{
  "image_size": 16,
  "horizontal_flip": false,
  "levels_per_channel": 16,
  "vocab_size": 17,
  "width": 256,
  "activation": "gelu",
  "mlp_ratio": 4,
  "head_dim": 32,
  "bias": "all",
  "parallel_block": false,
  "inner_norm": false,
  "grad_clip": 3.0,
  "weight_decay": 0.01
}
Rows from block 2, named by matrix and row number. Rows with one number belong to one attention dimension. Each number is 500 + 25 x the weight over the matrix's rms, rounded and kept within 0 to 999. All counts start at 0. Numbers have three digits each.
# v: attention query, key and value (stacked) (model.blocks.2.attn.qkv.weight, 768x256, the v third), inputs 0-127
# proj: attention output (model.blocks.2.attn.proj.weight, 256x256, transposed), outputs 0-127
v.174:478528531497477490497517503522529476462462479503484490514486504482500518485488507503504512482530510499502526495489498487502517487524497481533486524522489522489516492501496485532490483477509470480508538480484514527497499509502511493499524538490520496526518478467507492488470501520461483516525502492483495530511514516502496505511519498552510497497501487507461464521472474523493494505527
proj.174:519466490484504480502520488472479497521526518499502491476508491512459509502518517516520515470491527508467479504492492498500512494517484507454509529494527495477485487524472494503500506517481472507521477538478463528551480479520507533537505501493502508524511475483508486475487483540485505501470510493496512474502510496511514507522480490468521525502547487501499498506518496511535491516467
v.175:510524467484514496508474505500455504451515489501533483496500518465508499495498532536530484524494510492506510525493497523504513534506539489516520507508492500510495504505512475472531515492476508517498498478509516504524495523507482501525506523494486500525496482485501515506531482548517502496532488517524511523456509495506477492499484468483493515530495487518522506486500485454480497474482
proj.175:499508495527520479511483470516515500524474500515530490506521518519486487498507512493477502515490496498494493517498479507503487518471502503509488498496481530497498486505506486495482488473494524492530496497496527495501517497492495488515487497523516523491485511515561494501507535551498509481523493509498475499484483493472486535506481506537494490509499482515516506509497488504515486486537
v.176:507454536491487508484500511502483520502504541509496481503504520485460491515503499508494509493476511496521525505492451477514486501489506488485493501511492525515493492495514482518504488515511499481505510491533470490497463508498497536508494526489526490503479472511451505500497500510533481514513495499489510506499510500514496511489496510452483481513471474461487511459507471471508522526513
proj.176:500499488512513514508473515491514476491501485462497502509509503532500491506482497511503507506528512514464533498492494500494490509494494519511492498495474505474508490484501520514507508502490494505495475526515529496486515490500486519508489476522480487488528477501519494517506515489515499499510496499494509494502504507487498482485476464511529503470501485500491508521496536518500512521488
v.177:517490486489506495516511496488475509488481502487473498504461513498513476502518509486528506488528491492534497491517520480497492457478531493478526469486464511496494499503492489467495498512527548527490543489525482467501482512483510514464499503535500511477483478522516504539516471487519503499538486522498492514518481482506514496508485513468511509541519492486521502485495515479520526498492
proj.177:499504482505514506476478463495513498513483511508525515524476501474489516533501505473492482514529537498474523516504494489493534502515473527518466491507505532527482512523508499515490499519514485476537500510524512514500518508450503491499494462526491491490494489500488503473505513500508499494504491526498492501503512527505477507491513495513486514486523511466480486525490529467516481474520
v.178:487494509483521485479491493518500510503498479495512500517489528497515516507498494454514521474495474463476493508503508496489466465474517508508501495554469498502533500503507546538509514493503502466491501519489486506536513477514529521495480517488488506526470499528504492487475488512488520491507509498474504478492509514489508485496525493500481518544494499525506469520497508509509489522492
proj.178:483481499514508498510515499514508496466485501514513495480490502496499519512492488493480497484491530518526504481493510486506480490502461501506500488489508509509491498485501488488526519513512520511500498497511482511501480511491493488522522486506466485490519501480511494522492472504496533534495488465509489513495507486501498500522496501509533506526518500528475472504492481491462487488489
v.179:472500513515512487507495490487489492518520493508491509520516483517486514496466530545516503506532522510524503539503503512480507495516487465480481483476479511513488490513509473515514528525463502511501505471465494493468495481486495489493510494507518505489530490480481502508496505480489503490474510472496494501488494489466514524506491488531513487501492481521487522493514516495487515530480
proj.179:469482498482492513483491554492487513482491488525489488481511518495508540492512487508511488460504461495492489485487496518484487509513514494492510529514509478495499503501484509482485479515509508504505509520497506507483528468519515495501507531488491484502491498518525510491502512515491481528510521508519518506515474484528482495503497498478473503475490500495486500497507489498517503512503
v.180:499528524490510491494485521483508495482487493527481502439484487537510509485454525532525503501498520495507507521526470514518513505510503509481471484505526503494483531498504495523472540511473527475498490496502504464527488478485514528523445464481531489503499512515486476483480467516520491484453504489511506497507494517487493481499519518520492453493497489500472495512493516512502484482490
proj.180:514504508517485504469537491479503511509542482482499483514518507510498477504497506492476495492525508514498533526466510512472509505497502473501498466513490501476527493509528500497512490490483502510507522482490513485509464500523481487513544510475482531476508464495501506508512476485481513501506510473483475503541497480501482502498482491479498499494532511537466482511523501489507524507510
v.181:509502490459486476479512498521485488498488500492511495522494472450477508457483496509492500540493518490511486509510501494497502540531505474506533522500503502504511525519526499516520527502499500487468493492502469501485507486490517510504517522484468494511535504483493501497461510516501504517510513492513510513479532506465483468519529494519496526476476479504491504519487466472458503441511
proj.181:493483506502476503503494503501494521511496510552472478510505498483497479502476488512509492495508490504494485485490504476497483499505514494511473494514526486508496490489477503479482488479477502510491487494494483499498498488505516506508494527504509520520487476505528519504506507522517507503497498484489494505487506505503528525476498514501537492483498492490500511485528494526533508496492
v.182:501526537512528505497512511470486475513503507521525515472520499515479503504502518507485505521490472493496476520479501501521487493467483496497503486514512472474494496495481485514524514496512505475494557506511485460506471477511518497474478503493505494463498475480516512482482512503471486498499481533537477501515515510516490512508511517488501481492479479520507523530482471487488455487488
proj.182:484500502495502482488514488503483486490521496475511497491502497481496499487506497502493494490463492528495496507504501508490499523500510500513494503471503542477503509518500489511473482484503504507513477472522483489479502482486490494511513507464513533489488510485490510499513497487495466508501525490507521483530511498500472506511511498483519510495481485501509485521520500524496518493502
v.183:454521504534468525485521476504487494484538502503518521511498477473494489479497493474490491521499493498492480532532473507506489520519502491505506498504506474480498526479469507478496508514486502520521498500502485493464513500502501484512517486515490531499502505515507514495482479529514477489503527486520479510487505507506490518469504481482471493486488487526467544511483534516533488496533
proj.183:504545515484501497492516520471488483496514503494496510468510466461492493499483533490501498473505507505475499482455507508491545491498492485507499495469498498510511505482528499541497504469500506510511496479493519502498497498491509535489506495513486492495524510493483512479511541501508507482501499505464496495502491503508494540500530522504477476502511499496495486484522495498477493504493
v.184:503487491511475482493514515501515493478468523500522516508498530470513508505491504514505497495527510500540489485496511490484475542530508473479490524527511464503481480521465468469466509482491502519499523485510476523512524488505485480497504497528510527505497452501519511484497490505487518499481485525519527517555507509474462497491516489495528492514505502495512482539501500511508500496482
proj.184:505498518471487531514493497480490491503490512510505496522470479506482541506511484498474510529464494487491531522494474492520535499513532509534502494534507488506494504517502508503472541518491480470504505497518486511482478513491502528513483507508471506521508499492498482498478507490505500506498504524473525505470489501505467511511499478468504496514496480476505481489479511490477488502496
v.185:480495502483488503508505500518490475484516516504485471491484503498484481503494521505526485485501503532456476494488505490491485522514514469516534473461542480526504496483478468494443507475473497503497526524484518509496522496528498469495462527493506517471511487471498502467498477461460511519462488541521487529500518512484479480508512481483540493475523508507505458507486488519497487487497
proj.185:498497495510484487510497512499530486483513509517502512485520468522531520498498507492485491519519471497516506495493500522497492477485512502510517501484511512484494493496487494485473518522520509488512511453501504516510479480483509495506498504520478491504499506512526481486493496518497474506504492490521508514505515470521477486486480506472514517524487483517490496492482505501520484516481
v.186:494467506509492493521506497488507478484509504489461513507503510466512513482512478547496475506493530528513531513515464488509541505498515503484502489497505525503491467511485481521493508523485492507503487472468516501487513518466478492526492516511521524509532505513512496485470500537496488500482516481502496524511491486523493519509513491494478520471515524487531500513476516506499474495507
proj.186:493490525482499482490514520482499535505478509505531504486494492467464484469487539505523504501500494489501511490497495487466491509490519493520522494499489483538498502493507508500509510489493482523527497488485462507500499508495496491478503523509507496489514533504504492493489498516533522501508506515505509513506492494493483468485521505453513478490506504477508523525500494513527508493502
v.187:490521548533475498501493482520487458486503485498514518506518471471508508480509476483480520522505540518486511485501486474486545525499502503503498537508547516498497474546502481490501458494492488486536522493488524512500501491536527502501480499540520497474500509494494502499494514523509477480490485479519487489510500460509506495507543488471491507517491508516500528519479516500508488532515
proj.187:507494504497466504530494492485527477488525493466508480507482493489489508501506529504508514506480517499505515473497525525468503502478505509488497439473495512508467535476486528531478504506506491505509496480480465513476495522498508464493475510499476483487490516494511478496505518489492521467489545470476511488494484498506467484489485509479486493496515503487522491487505503529490495489502
v.188:537481498511478480464479499506482518492516492509501477483511538493510500502505494474496512506530466517503513490510494504511488477492536521523521510511468484518496496502513497479516502522479515510503512492505503488533481495483497511488488516520465491504497522533504504493508484474516529489507503481489536515495507495478496512472499508508490492493499505502485471502508510523526512484510
proj.188:489462493495512512473504514523519514513476500483514515485504480540499501512468504522499491515482513511513491497485525507486496501484502484501509494491503509479525498536489506490499502503506498475526509493476500505525479482504479473501490510532509520526509494463512500512453479511530481487493488522502484498516483475499505514500504502527472511485483491503491500505495452484481518532504
v.189:514507514534502505529496514475536507534473465507488489471519505482458531515531479521475508508512487498481511489477495501519537502468519487508467490532537514500516475492498508494493497524504498504471494487488507528508495491490511520517507494495481500510507516520504507510507481499502520483514523495513503512505514469533533524498492507510517507500503509454492483492488485524490505508487
proj.189:514500477480492494504515492504520505510508493497499498492508515495494481492522503469506500493483495533492485538525481505497500483464495524541520509493484503453524531493498495517511515482521476470495510501492476502509513494497471506494493480496516495488499496482479487486499506507524496507482493499513499489495501509490481472490499501538470503509503515497477508498478524492511529464519
v.190:473488470496498499532530518470509498484486504503527484490517517476503478495498512503510481528494473502512491513534492480498507526463499500486514515527499508507509531504532504488530481513509504515520479495516504489533481484522497483538515481494505493494503489525507504497509492518516482525497469512491523496513506530493493519474500496484493515531502509500480486483505517485532508509484
proj.190:498525507486514511518506498515483482473512517486537509493493506513510513506486506491499508477491510536514497530505497492500527509494494519507485497495480520484510485464491486511512509471470499511533491523516525486486518511493488501510483473491520512500504500494505507509482495473514496515489491511524502539517458513477480501494508534509502510475485497485499492512485470496492512488512
v.191:496484490503491465482484461506518510510505535499501494511519507510480504498494474496492486499493512489481530454483467510503510476508503485499543480504531485530480512486494474494504488507501481476531538508494525484488459498491506508468498494502496468510495503484527466528494490490493490505545515491494486517490492506501518528502446493521489506510488473490507478517495488522496467505505
proj.191:504497492479477513501489508497522523528500488486508499527469478474515512503491462513494491505495506528500507480493520504502509501517495500493476469504515524480499507497495477525474516516485516536478498479502508500523508490513510492480508515499472506509474526491504487481529500497516495509503512493510472500543540482482492505514547491475510499486487525490503506494501506520491493518488
v.192:519441512480488496524543458542485502505538502553468447515481528509484503523477521486510506485496493450488521539509488535519456481462508529517524519522543526475499500470463486526508447511519481481491525538511523507496477507509478504467469474486541471500511470487509461486508538494492498519524532498501478464482473483489487542511523448477528539529505513527509505466525530475507487480481
proj.192:484491445514474499548488512511512528502546486507555482499539515505524510503483528462515466473529533558487486511512512477501500487510532473475486467494504539502488529482503494491504545530478481497521533528523535529501501550501477505500472493495490472491480514465510486496488513523505500511493514525532450540501547510497555478521466472514516468491442514444508487484457523484448488490521
v.193:518519479531466483493500419488507481488511497518504484506522455454458476515477484492485517424468510477542544487482485509526506505494525477451474507512535498500466543472481479475464500461507516509492526502475516506529497474498500478533477523483505491518545522486546500452463415504483513502504559512505495523439456454488525508448534496491488514499468490494454521475530489485502524518530
proj.193:540474512492504496474463481508476483476515482506473541466497488499547495492487479511480496517566469510413503509537525489519503495516520501526508528472504470493489532514477513500445444495502544468493478450538511488475490532544473468494500466516540470432497540486480486469502528462472504523525527506514534457545541502468557423536538423485537483490482519460500543554504481510473540506489
v.194:515507442509454531512502521470460469482535499524496502470458490521521481485478504505439482485480501506494533492437518463496516470500499486506507545541469503483469531540509502485489502490478484504472489497502508467499522485505496523515497497488533492507488479488504508504493483540522519456459513491510524537504500513510513454512498480487433480492534530510514487527510470491465478492505
proj.194:463483461455525536499447494484469531506501491545525510476534501509498490491499528500491544515486507499472491489507506475462486507459498471491489454489498481537536485514525471495433489506531507484517487441482474489479500494498523530464493489490464507446510531521484475514471471481476501496485479512506491469514466519470506478469504502493489467529509525494465517513484510489513500531501
v.195:465485500474484511468461480503517502519517497509483500492478549494503462495467521514481490526505525473510526483509510524502442495516501504514508527499491523499502541470509525463513512516493479506477557520524536521500527532562486494467472423498482488536528509523516514480488542517484477514504500501467512519489508485499508492502520478514454483474515550509517494537533499489532495513503
proj.195:515507499522456481511451494507537474483492534518505497512491493452438558488491524534496504504490462533455495503531478532503498499473525489480499494533484464491494520492495519507514496509507508509507489485492522478517513477473527542493504509510478500474512541453458469501557492475504477488506511509515524506522498491519505531490490483505482500510509490501481499484521502508514504536500
v.196:472504455488535506534517513508478523523507513479508511518478489490527480521507495490496481471487496507484492489524511471523498514519513503487521519518469505469476521478523521509476493524486476518488541484493502465515499471481481490493481511457516436465540477497511531525477512549500524549501509528521496506477532481472492528509505500508504552485477464491512480502479461461513538487483
proj.196:474497480488491489503488515494488529491456480532488478505527496529502522458512502478499490498501458528495495494465483514504496522473517508544468474461547508496470520533493499510468516503465511488521472528519465489478531492518484461493518510489510508506509505520525512488494508457492453484459482487516449468495472504511508509478486490500492493502498523500479488570533538547513512472518
v.197:476535508497499451506465495468507471482499538525533482498495540510509506530458503460510509531490460520457524465515468498504523537467500511546492531515479529490517486506483485498515521516492484499521451450487521452472469455469466492496452529488485516469491505480443451511535510527485498488516456499518486466505463511532517521508541487518517484545521498472475455571489496509523475479480
proj.197:496551524484493510550484497576477497494516528450524537535467484479540474515484526536475524513482547499586470508499513495520489500522508543451506498509524517466474458523463506471490492477503503492440515517468473521495516548519544503464460521550514486485528479510499523475509486547494504519535511506498491495446457520493498514530520476502501540459509542489546465464452473486493520526518
v.198:457468502495493498513541524493448506469470450477483480515490505516553485483454499467450477471494493507526465525444520494514535475502483476498495534492550490535469476499489490455464493496508501470522528494489485535464514507546501485512551479504560508530501518515522486482495476525460498538501477513537547528534493482439531524495506522509518502528505491543482512541520462529515474543468
proj.198:496482507519515507485507507513529490502504531495496494485474521475533519500495496524493546528506478500529526504505485472527503539436460505521502495551482517493481501529532529494448482462515472501452503473445537469493524466541509502466445500469501500529495518507523541484537550490482508512505462487492463518476491472474490457473490518519506523500503498533487476515476473486485490506486
v.199:557477491496491496531477465507475499493488476492476507466529498584528495485501546513525526490530489532460506522488477499555532514530518536535459494505575499497538499489497511494500498495515504515476498484489522485523538495524489534471484486475471501477505527546487481474487540488467552510510506497467484521553465506490529515477531522522510516445492475502556520479506535506513450489476
proj.199:458496543470503501506507500471523501476493514509470510509442540518518546490509511480529504496503520468517511526499537477485496494516541520520498496517456498527469474493514501520451482515476501493531470510519515491509448492455542517512501533541489467492532521474530490507522498554516508477525519500480501498529483544535502491533480480494476508549501522500469483520470490548482525507529
v.200:522476489491508512461532462519510496493510486494499538525503487481512519525470521472504495501513487464458483528540515484500486479507535502494505539496474499530493485568503525546475501504523458488468491490479491500554532523528493510500518549480517494480471498520524481501493538512479474512517485534477483544519521492479520509498492500491474531451495504501505488485503489528514496522532
proj.200:508522492462483511462519483501541510521512523531544533489537480515486503506542503505559521526479502514490490497481491474515482488428498486471577499508494519481503483433486465501541517502481527525569487513518540477483487484490506537545536501502460476504482505510484473494553484455490502467510493489512492479530527460532515525476448500466469519513498547458466509479496476503491460506499
v.201:481548505505519508489515469510506479465514522494577525474512504544506509486502504493478477516550514465484503494510539499482527526511468521494533505504506532532474502496524521528519472507454463468503461484503446483509497490485526534516455527478544537530466479494513532471475508489497548508541495485560527454511475527471512445504498498451479481510517483498516521506550504533508505455500
proj.201:504522479535519486504499520510442498550530535495493511523453514522499519485475479504486520429500533486483489450517498518487498440491561500460478556495519488520541483509487480459456520509521532497518483457515494478493512494499440495470504466515483456466474519511501516421498487481498467473450546501498536490447490526551496477528500553437476462528528545493507485500514482466469490528506
v.202:500550501507473507483527499499530425537461466494469492478498515536478484459474510507472494497527531476478479562508514459536502541465466515497506502516531466516512503466500513477498502515517486527504466489494518530480481482504493490506523452489487466516464502529466513500503527499539514481496526490497488506519504514514519487497509471515520543488534525518481513526538502488503495490502
proj.202:457474514463486542516475484516509479475473537500539506507517492514526472514496498486491481542468513526516510469475471464451490517527530466502535478508487484520522500493472532517507493512509487491496484510511527449497499494525536515523491499534490494529511484485488450528480489524491499484506502495495506466499501535544530472506503477488513521515476487506468486474485470477522497514524
v.203:472520497520485539521506517477517473516525522472498489527508486471475496512502476513533515523511498515499512496507479513520506509536500493469490499487503520471511506491476524474446462515478490506540501491522502425477490480522521460520497500493505502466491498537476515539476475483509488475497456516506518508502517479485544495518520533510515483483514531533493517501445500514486457512528
proj.203:527505538470542483520522463500531522461513438495513480453474516510500472515499510510475523535500526479520492482461513473449504493491493504529503534500489501509477503534475534506535532514482503560506470494453524483512506494478485502495481537515505484496511473504454513505536495527484519489513489490490465502455509514484487443473487501501480509461542478461530525530549549513479533494480
v.204:561472530516479514422520468510547512499490449506474459530466504467485527482488490550532498479506522463473542530531530508520495485500531543524506473510490487522494529494455477515512546491531459496489490435514523517501515522518506482465482485515520490540517505449522503478502521543500507504516534519492555507526467497509518466499485535469487508488524497492501536504472501532450506516496
proj.204:497502493491511438539495514502494421461527542521524498493494502500497497499501464486512507512544492493482473502512465517473513504484494481509515559526451479532506463507510504472519483492453493519527545532511492543529485490531433513557506505509480541468492481517493485522497529491512477482506532462450458516505479487506519477481473448537494468509474492495487568489538509500473543488544
v.205:511461484500520504483481468513471514514534486527509483484497512496461500507529525550459511504495500485517541497532498497519471480458473503464484507475494477483551531485513488483527527496463474533518489492518471539508493493507494503479503471472479497516509517541488524464468479474484503545486460518523506450509487530517482479500508479502511490516522501474531496447506524503515500507494
proj.205:484476494512476483520484503488503521501487471496513465516518464483515482462470553486487473433468490529491478500485461515472518490521507486518477490475512482517478498503526489473504460520528526488507509507505513523496499503505539517501519498503489477483493522473468467489520493501492501472520520487461507513485472474504531511521508490511523529494525478557515521548526531497519494530483
v.206:486507498517488536460520481488524472476481495503558523541526507567497468489471494494443493513539503519506474541533470489474482536491482450472547468478507521499508470489520525533465536523462521476505440507496485468507502541455585460495476517488532516519533482526474537522500516500503483500513497502533490524508491472495510521480517448492487511501487485486491476454523501509483503492467
proj.206:561487498502464505483516476457505564498523485502456467495507544507535517520537495553511536480524527492491484465481492525472521424520516493451458513501500517509490481537490456517476503510520517519485507515479490503484471483525488502493512517505505506523521475520486480457488509507505507519519530519464501500460561496520475454462532520498518526510503512456514467517475474563477462462491
v.207:463494478489463472480475489488489463499468510529496473501506480494517472519491495508517497528481477525497494509527505507509501504489463492532497470513478498522487538535507480498562496450517483471526517498510523506505479523501502507512468529514503470499504515525479497431510493526544484501503499464507476492475483496527475502486507491469502485509455504490509519512525529526462504529513
proj.207:477549483495522507510500525511516499495494468548522511502449483482515445521503496510471480474502510526447523536496527486488526498531521479496493528533518472487504533480494510495520479506484458552487526515441484529455511513493489493522484459517439547476489485500464555522471497519510518472493503483491489503532474521489482496501572468504484484468508522495494459495477469495492496478513
v.208:500491534505524525509500461511513492474479477499507493484485477483524489506474498498514500456491520496524468465512477510506536526530506501495488571526502480550490495520469546498533498492556508497503490516475474469511514546495489528530529504499504462564492502457523488497474504463503496511491508530488498446456557483480536491488506477476503479454502532531487481476493468472505527496508
proj.208:527461445478489504501478469509475490477481496510488506543496489479472524523527480511463504518483493497486513512503491441481479509437478490443516468482478540467527487485537541488520492524515510534493513534524542537501511454505420519519517451473523490494496453534528531512508527495528495468473552474514510491503517506483483514487461549506513488502495511488462487517491516506518453479518
v.209:546524499485476482524544509512505481514523501520499493477500469461502492575514542482512534453457431492466479452509506477513427497471470523506483466517487529536524458508467512500457477509519512504484561485467473444546492470504499480485497504494497557527514544511502470506500442563453547477492468552480471486513495441532482468513496466532529503520484479508483535469516484500514440487495
proj.209:484482498531525487509488501547457520490513486522516502514544501504485484491453483511524490503498573530486455535531486491493517522510491501460514559514524500533479490488496494491521544486471463505537481521554516476487452542481485502439516485501483495479492470549498502522481468475491497512531526491579505472454474492438522474472512483504551524474529418521503499499480513514493528530526
v.210:499479494494487494503517544549486540509501522489490522522459535490525499470496507484512523500509518473502494503524559522522478528542452487518525523511499461473572505536482547502503468496527469572499541481489518498479442493535491501510556458486543524548446485523482528526537472481493496527498509437531457496502434535483515538526543503497506485483530522495539536502459494543468480500496
proj.210:497516484499490492451459525495520472500512495490546458540534431492525467521530519520531575524562486531531483458447506464501520485457523477481483483489516490522519522498551464537503506521501438460463469464504510530512491497469503496436503505530511489481486519424505501509546475514523488479500528488477489503455502525487448502470475495515526511465504510513470473518537522510505563491504
v.211:525482502476482479487515464523487527511504506497504479458493492511475487539501504484498479483461495489485527473485521499507462461525491509515538448442454494486509512495501529492514471479474541456533546526518482466563464507495523477524496495484469519531491512465490519501485442536511530487513483494540525480465529512526524512504495459581492482512526546522530517491519491545480488498542
proj.211:526524490517578512464493527540490509531530452506525537474524447489492523474501458510515506488528496518513465528475512492518488502505535482475466523541499496530453510569530463467519521518513502501487471542489514474484522516535462476439458495494449509462527505518490514539512532460499510523465478487483544521503475487504445468493564554445511478535468452515500482469499504525512515510498
v.212:511502504525501480506551507512484479478480522458474524511501512499497524511532495460514492486534493455491477484494532483521528528498498545464508506514509506542522573503478504531507446505506500525463540526516440482507541475478539467503504489502519467530475479546541473513469491521481493510503459477463492506496523486505545446482495460521483498501496511487522510435466539443487536502515
proj.212:461473490483498462478498468494529442482498492494514495488511462504512461457494487488506555532469496511449495540466470502538476463480515509564499474501489538560519491468509535523516522507463477498515464520541452527523459530518537480481484506486532480471491470480547455487504509450525491505484522504523511468473570517502517452550555518508474479506493484514480527530503487512491444536482
v.213:480498509501528500521481501497497476497455481474448521487505515432512529509497471491454516487491515520500443496501472512534550501489560520518483496533505470499475510541454549535547522503493487524513469501514462529460482497486512521514467513524514482532497480499466493532509508517525565497506509559480524497451480537498489501507481551468500513476528479522469513524504535477556482540519
proj.213:540449534530554511486507478493518479513485548529475555470524449520530518513487513514512502532492478480520518511434535483514454486473502504477528477492469515487536428526553515480462475509479509475483510474489519490498526504501533520496530509500521472523527487520535489512488511505476465491481491510526527540452518473483500540509465526538517537474501544503508504451497503488461516486473
v.214:499501552449541500509435525494497495501475536500509524476521509493482502505489550466463499447517512487525480523533485487502471506489474506472559469474503516532448503503522519532527548488521512513479461497484470474519482524479479508513509508459488527513487550520524569485485484497472476494475480440453443480468457546491477497479461489495509510522470499502517495473520536526512555535541
proj.214:504460499503514513490504521536504558483518484500482494551494469532500469482535497488480498524540503519458526478521514500504466480503551489451515501559513544479482539486524489492484551524510488482459470478497492520454483506516501462509558477520491446527506521506527491510513496499583457510494507459508541511487513494496528517471519520489488511511545461520479456502486466482482461492497
v.215:517476496460523470513467476495556470489459497530491516495507553496524492546498537511493536474499525522489499475509485439514492455501549472537524507508484539457514476500458485587535554507494483545509494532472488513455486501501507486521512495516514460494575548508506463520499510516499501493491504521553513521518530498507493534489504523489474467484536474493520479508501498515492481471498
proj.215:538468491504432502439485477496507490474535515482523545464527508463543563534510500554514512556468482543534521537447493483480531487497496531511474488491502467487477485475548524445515470508500499500509510519500516513547492513465481525477484571464480481525507476526457468532534479459481506489498487488500525512504474486472457495500507468544509530451523514498508515462465474512511479528464
v.216:478507524530517451517473462494501492497477520495530521528472474483541478487507496527458501523493496479485513504459519492521485503447542480504492507524502497478531528542523504537535451481495503502487488484457526466549478467504503503525513507490479485501518489474500523509495481517471511495511490489545497507508466506483494544520487508501454502474508486511558536510503540521439509479503
proj.216:518506488504511497464495540497523487535506505479512506488475518529451519475483454484457520504518476499558526493483499518491518493506504523490525469463496477454501491476519496484499464500487513500490514501500499532506502494498505523465486501495528484463503469509555533488523502467514475527535422533504481507516484489501497459513485490498526539509508518461452481526518487501505520497491
v.217:506487492491521553524529520463499502493494461524456517485480511486489500519539520468536447524455497508483436503519504514478503525536539532503520527501492495478505496502493474490496500516494478507482519462499505524492499563470524493482539436518507471496469535480491530502514537490490520522474483513485513510502517509513473512489488536535524525450457468525495484506490512443488473508471
proj.217:484480552476495497494504478488498520505466517484512491482551523507524496496509489520524464460510511487534509514504508498498510473474454511545484488512527524502479463529488492472493498497479491455502485513520507546505501510452485509518476507505475446472510491524526488536444517562537529473521483474493523479503481477531520508463506501544503488472493522526490525508512490506522505470521
v.218:479448469498529466472520493496514472509459506508468516527532506524496494463510493495436503476451496522510546530468498519493498510530489522498536483527535484501454473521523494494440498474496552459483500468481473548500526522461529485490501484545508462489530489526508492512563497496511469505523581535534500529493481515489521525500529498472475538454460509499482509515509465479566536495495
proj.218:490460475524500503506513454490510475524484469524482499502534511483525534563502509499524469465530511490484493489544524500564523480475479521544485486508473479470592507529479531496504463507500494461488506507535521506496454520528479516492521485486517467515471469507542504442495514526499515514493506470469516506520513514495496510495456491477532483501488499529475455538511490533491480467481
v.219:488505532489482506527512533509494526524518507505538519456500490521503488538532485511494505503509529486459483472441473513502448526514505478543512526495524535495474535520502490494511513498506488554460501510549476507477468497456463510496462514481546546526514473478513514503478505493490487520507508533509443494461515468518510476491514497425540489481499528511491491464531480567489526528491
proj.219:505505478514486470484527512515515518471488530485480515522495493478545486501491535502463531521521537538523513495464446509497479486468510502441486480482479485490525475515485528486537545501505485530537502535437510490479493515505480517537499471463455477504510496510496520451513516465542528471480519479556469524487525502507495453453472520482528497512518468519561481525516469447499536447519
v.220:519506501537516497496509479501525541510513488514519501535511517519511477450475470493515536532529514554536521543516517512479493472528516491474504498481537466551518534480482491477449506510466528479546521495481515504521526508488560520513446472509513513509476511513508541483504501500487497484490535470479481471478473456517488518498484461521458472476516493497488487498545544465489510502568
proj.220:522505481522463507539482507511479532498517490506472489503509503503479495504443507471507511491479496461449507469515535545493485454519503518527535492498482488528488518507517484508482485520482515474451514536515483542515473503502439499504501513564556517475547521476506508476436528459479504531500529499488560505466554547523490470493529507490498470530506492490487475500513510511500470483500
v.221:487490493475496503479473493468500538510499535516498475527459488489527491481482481503471504470469520441522499543518513452559498459530480489482516439512494483491487486509489455512457492480522528486500464491475561506492484496460466476521475512536478480528518499491500516498494485489500506498477544492514453515504494551516514510463445493478495540501478515495480489511475495505500501482508
proj.221:538515498530514486524473538540503482488515497506476469523520497489471484508517493522491475530565517526483499512483521484490515510497497506501545518531494520541479510463488523518540530464512512495503513495487465512499502532563467488509503496518513482488489512490486490502483471496486492520540484480481497514507532479454483499509478471493542467508505465514495481499483491507483493532544
v.222:503543488494527465532495531483495491495492533497505490469504472540525481533534497501506507538459462523525464525493535493531494506505511516485464534509525477487489491464527497530508534533481516454519490494496481514461515524466486496509524500512496519489481505494518467526501514497503521469499462472522487458505490489492550521497455493512522516526562518531467488524494450510538515469499
proj.222:463485550511522535479517477544505549542522523498498504488486526473522559515503512517519480503516507506523493529466544500509527508494490532504528478546501532489515492557466494535468477487510492486469479506468498517515513482515490482538482532498537500532514506481481521467525487464511525492472499568509492537511500522465481476484486484449489528484477514488493507480522512467496430519510
v.223:485519530470460471523511470473494478513510514505498481472508469529459514523471462468481453519530442562490504428516506488493506495524473458538430489491510496509499500511484466521487470466505522508496540494514471485476473484531460501520489523520504518484486509524521519512455473495552559491522504490541450496438506466477462524511514552508553527494529496495528499432468510464503458506499
proj.223:545518485536529483512449540514488494576495473514544489508458475513480474512522482523513540479485561467508547535535515467496492509491542544542568493501485506484509460526526495506484473511508576471481489529521530534483501492429494480450510531505493532465495484545521490513483449486461499515515507553510506461502499483458524453521487482465445472498437492566526487469505522494450516463503
v.224:529559505495477496485478450505479495547469474504484520490508514491516503498506510461492506518517502510487488481525464489502486474507483532510510509515483504522501528498517466486501510521497503496473489497498491505501487501494476511507487500493489514499527491496476507479499539514472537467522490495486486490501519509526485492488499490483504535500482486503490490471498496470522509473470
proj.224:478551514493519484531496469487519512480493504511506524492526485504493524493487500499497472496478479450488499531526525534504473535509513500509514482497510503504515507528466491509477504496484491495500509471490510532538501500499462496501515486501503464486504498511502483511478539494457540516502515502495544502496493499492475499478456497532497496511482527493454526499479480486486516526539
v.225:494519493492477533536469501473512510492474469509506483458497514503512491489515532529515522489455510476523494476499474445526478502509523504471500520517484515480537493527497503487528535480509506498521484450513494495504511527473487510525508496495480475469492525491521481518490495491498527501491520534507487493493456513504487481520490501456484513481506495499516528524486504485503480490500
proj.225:495500528552489473508526532504502493497514508484462491487502520494512505517492538505500510491498474487478487514494522496503480460489502478479502508497477478490484496449516503508478510480495506488501491492508493494495506497495513513480491494505472498490494505512494463484518506487493506519477473486511506502491497495523488525490480502503509521493513485501500482525504507489496517528514